{
  "model": "segmentation model",
  "train_examples": 195000,
  "encoder_kernel_size": 5,
  "decoder_norm": "groupnorm",
  "decoder_activation": "leaky_relu",
  "residual_init": "scaled_by_depth",
  "batch_size": 256,
  "epochs": 10.8,
  "lr_schedule": "cosine",
  "adamw_weight_decay_other_params": 0.05
}
Rows from block 0 of the decoder, named by matrix and row number. Each number is 128 + 32 x the weight over its row's rms, rounded and kept within 0 to 255. All counts start at 0. Numbers have three digits each. After the name is the row's rms in percent of the matrix's.
# conv: 3x3 conv (decoder.mid.0.conv.weight, 128x128x3x3, standardized in use), inputs 26-51, a 3x3 kernel for each
conv.97 099:147172161095188135132139159129086125179130082149108101124131182137131118073133132127161081130157129147158197130159100099179124124171186064201175156119123147146120085076151124067107142083129133148114136107121143163067122145083107129123160179150065123118093075126164117104122105123099150123106131124122085102148186108153124134166115136117110084162103084122091145182090128178148161141186066077105110138115135104150105153145126150117109152079086149056082151096079157135103095145107087130133081108156155128119136194181093151114112121109113129129111039126229070120147145152151099103209136082166159108063114150094097145095114159090113116150066123196142154150075129167130121146131132180123137110200110115114162
conv.98 099:155078122064118089107136127103127139120155121123169159117133176069101086113115111132098136107136133141152181107082110158166118167155138116096157129180119159110131129175156046146162115147075111152098109187089138153114135115170133104104147135086110108076102144080187187090117125113132191126174142129114140077076114107110154104146120168121101154154155126145099101086095139122129090097064114094149172147141117112079155104126095108131161095094100096158111113143135125094119140147169119135124085094144121067201104095098162135114118097106088148144154208131154139136173065149030177143090134152062133106116064149080103079140140114074091133132192157118109172099176106197102212148123119128121186167071174130161153
conv.99 098:121130110153136144141169102123124189135124092142131143113066136127099126074110084170154109115181126126113178139165151084085167095130139147145137112163172125149097109106132181130127149134086138119098130155180119087069149102128037160137119124122130060105140132029124086094143136092112165095087139121192146064083137175106088135122115170151108123140139169168107113183117137115133155130122066141174118087119074092138132139116088149154134110059112094122073052067120130156163105113080139092127132099103114092117152120113132112067150110100135143098100111157141095120151101147141153115109184177160141143088098156064119167091122171174048156169129105100102153126132115134072126168107149138100125143102170147111171
conv.100 096:061105121072148119116119117092110180178123147115145087138184122186175093106087091115158107048191135101115131201083128165088106104126095159131119071060195079184120096143141135083141124087124109157110133114079121044160072163077103183176155101142110136154106175096061129146137127129102115160143110182146097081045140126169119114158165128140080189075147115110105166114154157137183156168128063125163098138124116159169127172118145125088114071147106087135076107132099092165112165152125067073128172140092211117096172171151137158129071138130104143114103096148119148137117186167139149086151107128151113162123157118144214005105139090125153123063149090146138131108130144198063118193155124113142096157079114132142111
conv.101 097:190119154088067125101088172139147174153147152120091168145169091152104070175162200156150144110072151147111146152149141086067205052130151089129159116128136172173130139113090105110099084090100106071163132169160098079124133087137117157160164068233069204150089133112118110171110146109084128091143141087130118126098081105125119148085121061151085158117116068147132140091093144198140162049135100066117139122106127124128101068088085132155115170122057129159099129091099087119164136119077125162152068173153132153139128122157075094102109126073122023114117147163123039096090121092130109096161069124125097142143149140072177102151104162126105129143122122150139084146165096114088146107131111143125136112125167128103137
conv.102 101:119131086120065070164102128147089153172136148087129065159118099072090115139140138070161138064165117129110137181098140107118128169100154152103146143128146123066128115115107130047093154106157100163139079140120116144149182151091066054086119130155102076072113061095097147139127132132111113170139133174110139167109107150161124145139158183151113107123149181112117135159052146111127201126114108083110104112086129100141120132167102123157123116099144193153151113077099122122123128088089138158086107089148127080113170127157123161140096063137161125169110088117140132125145122144189148118193177177167148114158086074143099148142137139149142162158184096090154141109185117112141093127172086161152111160157094088101151
conv.103 088:110128150097140142162128084210122163117121131136114118141104135136084151118102133132141108167087087133067104117141093097133117109192161118100152085134152128164170098108106101142100125166129164111098131090177168134146126111199150142181123132164095131136096120113174097096157127099114099068102117119149109100169115130169104087150125152154122094129148143151151137082093126108113166094096115109133055109087119108129128117143092118190144123090088064089054081094114083081107112159138114103136180110135155121152113184153155079129142137154066157141140170133178105106130118120136170157141112147117055114107086120105123133056116119115160110121111149105124121076114110079121130112102106124193173123150124089088086
conv.104 105:164138107115062079117105123132108114111076173102083161144095139145099160094143098115140160138070180130114126154081128119055083120164124135093144119108119120106139128127129117049163122131130100149096131198058127153125114102140122165126108101139138081146139116172141150152088140122096138117119084122108135139169144141101144143093117159145036155124065067137144090154113158102132153163116124155118137140197127082101119072133107124096121155116122116216164128106150130179123099189154171148133103168120169057110085124115131175114158149163121105123126120106085135145130163119125113115130084109100124078129138105111000195114141099143112149116228115184228091138138128126143156155141151110128104124137135121055088
conv.105 100:200101099117123137104067128106116176144138123208122078095108080102070167144136136152106145136142153088121090111161136153112155097111122084123140118000053115127112126089082100092049092120092156139118091162079134111103130122128118133162109121167112115115164106116171071104100156135124132185111185168164161189134211157152121125162121086140117159101132097082141123131172125191151099169110124127102085116120105114113058137060111150144150126117096122119147182114130134091124135118112174194158074074092114071121165151156102140176140087163114118079139141101141191067141089157112170066122113141150139124206098121134120150123106092165178141157155159131120174122132085132081109141130121122136130166080163138169117
conv.106 099:139183174203096076146122108182088077161140116164086170068096162147118144122120098094154121065127076130095171188118019088136155075222143141114141160176136137159118125103101123118119182139175132135172230164090150105108151125094153183093084102117124033147117081155111126149134059125100129115103125133147106032080095095120134096129147151197148157139147100106144146046188121117145120092072118077129082148139064106144015105117042137079142126108158157075100168152112081087125102122152124110148133105131118142118089054087142087102137124158131137126068163086163106073131116194150120133137111145146112124103119178133096144105149132132110142103070083104153132114107070128084073163135125155165130089130133146122117
conv.107 100:128125167136118086137118117140066123130119118101059097158134118110174094109118177130188111156077207098137119102116124165179127101141102139150090107174111114161104146150109112094084121090139084109164114126080101126151098110168183047125138123136143107119168146115134116144131147139108065195106146149162177123163100119165117125119162162086064148128119124116103153116118057099109101123089110093047101116144091134148125125159185086134131105112095145169095130151105138125161098111123153124098061110117123175140145135123142139116139186135112069136115087133120162140110113154138150112182202139144141142135150120103111074130132162146168112135166098157065129141170117177165129110161104121131116085122110104147134
conv.108 107:122106105122165110103091113083101203166134159098113155144123067143133123146177105119174156112176142086129088094126139105115171152100135098099119080073127146100138113121105102060125119115142122147115164111123076130118158110187109092126122081179151084135097146118089106121126117145160114071172080121121141152062178171148147136093059104114113134099068128090192118130126170123136146133147131184176116192129153144136160091227213103076072137105169132184162114215139093154095127159108161137108080145128107172171092148101134110116062091110121127124121174175180127157110138138089049152143149096098161083124103104083182109132133162166093158105115158070034056103124118200162051127138098139092151145087082116130161